A small masked image model, trained from scratch.
Model: 48-pixel images, encoder norm layernorm.
Training: adamw at rate 0.0016, 8700 steps, batches of 256.
Data: trained on close-ups of made-up surfaces with and without defects, 101725 training examples, 21.9 epochs.
Rows from block 1 of the decoder of a small masked image model, named by matrix and row number. Rows with one number belong to one neuron. Each number is 500 + 25 x the weight over its row's rms, rounded and kept within 0 to 999. All counts start at 0. Numbers have three digits each.
After each neuron's rows are labels from the 100 images, of 14848, where the neuron reaches its highest value: "peak on" is the class under the peak. Only what is clearly more common there than usual is listed. The data: close-ups of made-up surfaces with and without defects.
# fc1: MLP up (decoder.1.mlp.fc1.weight, 512x128), inputs 0-127
# fc2: MLP down (decoder.1.mlp.fc2.weight, 128x512, transposed), outputs 0-127

fc1.110:465479500500500464474541456508508500531539488516494489491515530535500463500518500517554484500500464500481516495500500452507526484491516500500500500481540476500500555500483513500474500484473500521487474474500530465534520500500467477500488500500601543520448500500530481500500500521500532481489477530512500500525545510461500500470513544477511467436500500500462492500480493491464523567484
fc2.110:522500489522500493496439481478500532475523455514529468535486508510497506567486497491506514516500529519500498439517500526533504449492480500513516500506457503500500484505500475500448501495480500469500522485537506500467511555474500528500518473514459468481463508521500500496496566493492500500500552473472502531482506500491500500420474442531461500500500495500470458478500538480496494514462
peak on: stain

fc1.183:500500479488518582471500548512474500520466500500526535471459500477523500500524455521506500472480500500500464482500500500487462489500488545467500532500516507500507510470500521505484494500500454471500491521455558530526461536466500446500513470527529500500425477460500500500500469473500533523522516500523521477500475516475509500519511530430542492500482520476482500478500484525515518500532
fc2.183:429569522483500453481475498500521518491537496491457496514508478519513500520491532518500500500505491532549534540500542500457514482472500475510466528491500460496515510500474503468467474459500549529513500500500521522531500490536496491494524471530507500500531500533462523500500506541500481486505500505475528566500500516497482479464479502519511502500461454525554500494485534500435512515484
peak on: stain

fc1.322:506500471510507500456495527464458546517511500427523523519535478504500531554520488539522540493533490500482507531482475526500469500466447500500500549460513500541514474491475514479502488453520500508500521500500516438477502485467532500487509529574500516475478522500500500492500453500500509500500508491482479477500507504474531483511510503464527557500511500525519502472500492523557500500536
fc2.322:508484479528500474500470500500561465515500482545500493500500568515518500524500500514470526516511506505560472484500477466470565499567499479478468482500473482462456503500517463500500542521445500477530499485487460500500476471531453500520478465500480521540516455543500500500500460500527489469500517484519510516474507500500459500533485548500469486500487508500500466500541500500490500492500
peak on: hole

fc1.464:491500478491500500500467548477527489500532427539475531500495537500515500518518476486512500563500500481472543500485500500491544514461487512500544500545500500452500561500451518500500500500500500542504500514500500500514442500560552500525500488530500469487500523500500500517491548541515484527500482501482508500531500486512517459478526457527491482512500539455465493481500457513491465496512
fc2.464:466530525500543528487500489567500500491525456500469522500500529500519556472525500500540500513480528500500500486513500539506533500500462451500522500488459473474435523478491502489523487525500500500500530500500507529481500559464500522500500553557500525502516500533439540532500500499471519500500493490543476505514561441500485503494500471512483517500482500500456459495510476499516500488497
peak on: hole

fc1.303:511472482525458467456503533531555561525511480525500551478496532449500446523528458482500510457500485500469513527523493525502508500500500539542523500487500483500475489452537475525486500500485443500479496500500552523500519487512500463500508500470540494477478475525508527533500512485515544483518533526500521508502535490501517477525500540501500500500500475500462500519515479529500518564504
fc2.303:521491543500482485548457566541500500516474492451514503500500500522504421500498499529485478529493564500500542473514524465520500488476466536525500452513477500469483500500500500493533484499457475532524500547515471500530500529435500483517530531518500534500496506440500523541516525500516514525463500497509500529482500500514476500536504498500500485500473494494459500500503482456500483529500
peak on: stain

fc1.408:500500500518500500530533500500486515508500550500531500500455500565467500458504427500500528472492500500500517508500500524476482475465487520528460451537500500500500454472512465482500500500500538500509471500477500518518479526548488500468500500500500500532470503500500508482518500472507517505500500458533478532495500500476523500472535528500482500460546505520435470500590500500512435488481
fc2.408:500512461521500464500543532539553500525500500500500517513521478500468542500472518499542469500500510500484465500496500484500500444525500476491500522483500467513495538502500500500500500500500526505452482500500500486539547506427472544532511500500500500493500577555495500463500458476532490500507500500558500500495558471526471500526500441520465483519511500500500495512541451500500480502500
peak on: bright spot

fc1.44:500477526463524502500489487504542500534535509500500500517450538509510526473533518534551486500500474485479500520530500518432500465500533464550534500482506483500508500449521431469517489474500500521500463500500511500500446500518500543507500479500488564476473526570500500470493500500470500508473500468502511500486479472546528526500510500500500467467500550500534481500519500476473500500520
fc2.44:500509515500500482488493500485460488500500497500466500500500478560468500500500467500507508500500566471500500504474512500540500500514487544443444455500500500485500570500468541531488500472530532500506500529478532478464500500500500500512515460500529500465500500508500533490465503463528475568517500461462477466500500482500461468538542527473461485541500536500478449523487500495500500477515
peak on: stain

fc1.111:500500522473573500500473538500500500536551500451530474500500500481513450500530500518526529477480506500491500500500465500496500500454526514500500500500500500484484527472531500500525509500480446510537500500500500515505476576533509479511476475529500500500462537473552491535500480465484530463500524432500532500530510461500500456500506486465500534476500485540480522477504476545541500500474
fc2.111:522500466520500519500500500509500468488552500500519512499505503462473500518464500500473459540557490535500447564456532500529497463507500454474493500500500500500470430503474500500526500510500500492494500484496469498500500500526454514509500519461467500522500526532499537500502467500500475500447500497521500500531507530509500510473451500579520478569508500499524448500512517514485511532500
peak on: hole

fc1.101:500515500500519550505545534483500500482500500516465526515545500523473509561500500493548484500500490472544457495470490500452521491489465490489536500490505514500500545506500543500550523503457478488474519500424459500500500513500482524486478500541500525537529500473463500469560472468520476500500500528489466519548514508536520467472538525500539500497460500500500500486500525494500512500536
fc2.101:511570500551497511452468517500453476500489532500500508539523487500500503537519477535514500484516500500489490519519518540523486500446494491524519538487514466521507517507470505476408455522496521523522470478539518500514521466525536497502472500519500458492500512536495494487526500500527475500536528505518513500519515527483479500498455463478487500531474500500500460482455516500474469500444
peak on: stain

fc1.91:522521471478500466464460500488500534470515500460500500500500505478500500500473544542490494500538538500508526500559448478537530500500472500509525500500551484500486463500467484515443492501500485524500479477475480530500525500468546519520526531543558500536510500530500500484460522511523512486522474500481550500542543512525529478500500526500500500471534523553500509500472500512455532527500
fc2.91:551484500500533557532508521547505548547500531530531458485500503529500496468500480483500500485492500500419500443490500500477500510523500502503500500503445500550500500489488482486500534465528500500500477500500500500509500500476500497535481473540477491482500500506462543511465523482454470500500520479546449544482501481500500500500500504472500517483500500469500434500476500476521447452499
peak on: hole

fc1.254:500492500532535500437500500478520500522489524500500486512500500549473500500511532509515468530570488516529500489471475476506480532508484552500511500481478535467481474454500500485538500516500492487515486483500500480532500478454543515500456476498500507443468500522482516534487533463547467500521500480500464542498500514518526543500520500500465525480500496475527521512444522472553542526519
fc2.254:516488500484528538500502526467500501491532500500487500500500492518523523520500500526530458486525500507500500512542500530531500459427470495500477500476500454518507557500484484500398492457514531500493500500500481500480500473549490533492508460500523520534524475528500439474528514518514500515526492500475509485500470527510532465477500466478527500498453473522500486456528477522463500533500
peak on: stain

fc1.290:484500500529531561473500500464481476500500467477500534500475442500531478508518522508516523507526500500469469511486441500472515527484533462512500500512500500500510500462470500544480479500524463536500549478500481527521519512524525463492514540500542501531500527517542500493483525500530528500445464460466525464528515508500539476469500451491491514511501481481517444500500500500553500476470
fc2.290:547555500500500534471521470500538518515478562500500500502500500507490519473500478476464500500492434500492500473510473500500490487500496565493530528500495521512500500500513500500472521451500503442500525500484500500448484479536467500436440489429500500510523456507500503500500477540456489484500521512486500520499466500500500500500500547531500505527467516476506500500482579500500500515495
peak on: stain

fc1.274:500543500520500460446470481507550500500536500520511482518500481504500500495500500535548531500500478528532478491493500493467471483576472529524492518454472475466495500475500539489486545472484520500514500483540500500481500504478466490512517500520500500490534446533514488578500534482490500467500521511478477518526500500550545536500500473485482500500546482488521490465500500463492500551524
fc2.274:500500500537500517500462500500505466500503500500500500500540551500460514525532498493500467500500435473500500500500458530500500500485543478500516500494457549575495479491535500514557500500500506500491526451500550480500545500524500500500484500499504500524500543444500496469437500510483453518494500480497494459500526519500500436545513535500453500514545500495465500500503477523513490520471
peak on: hole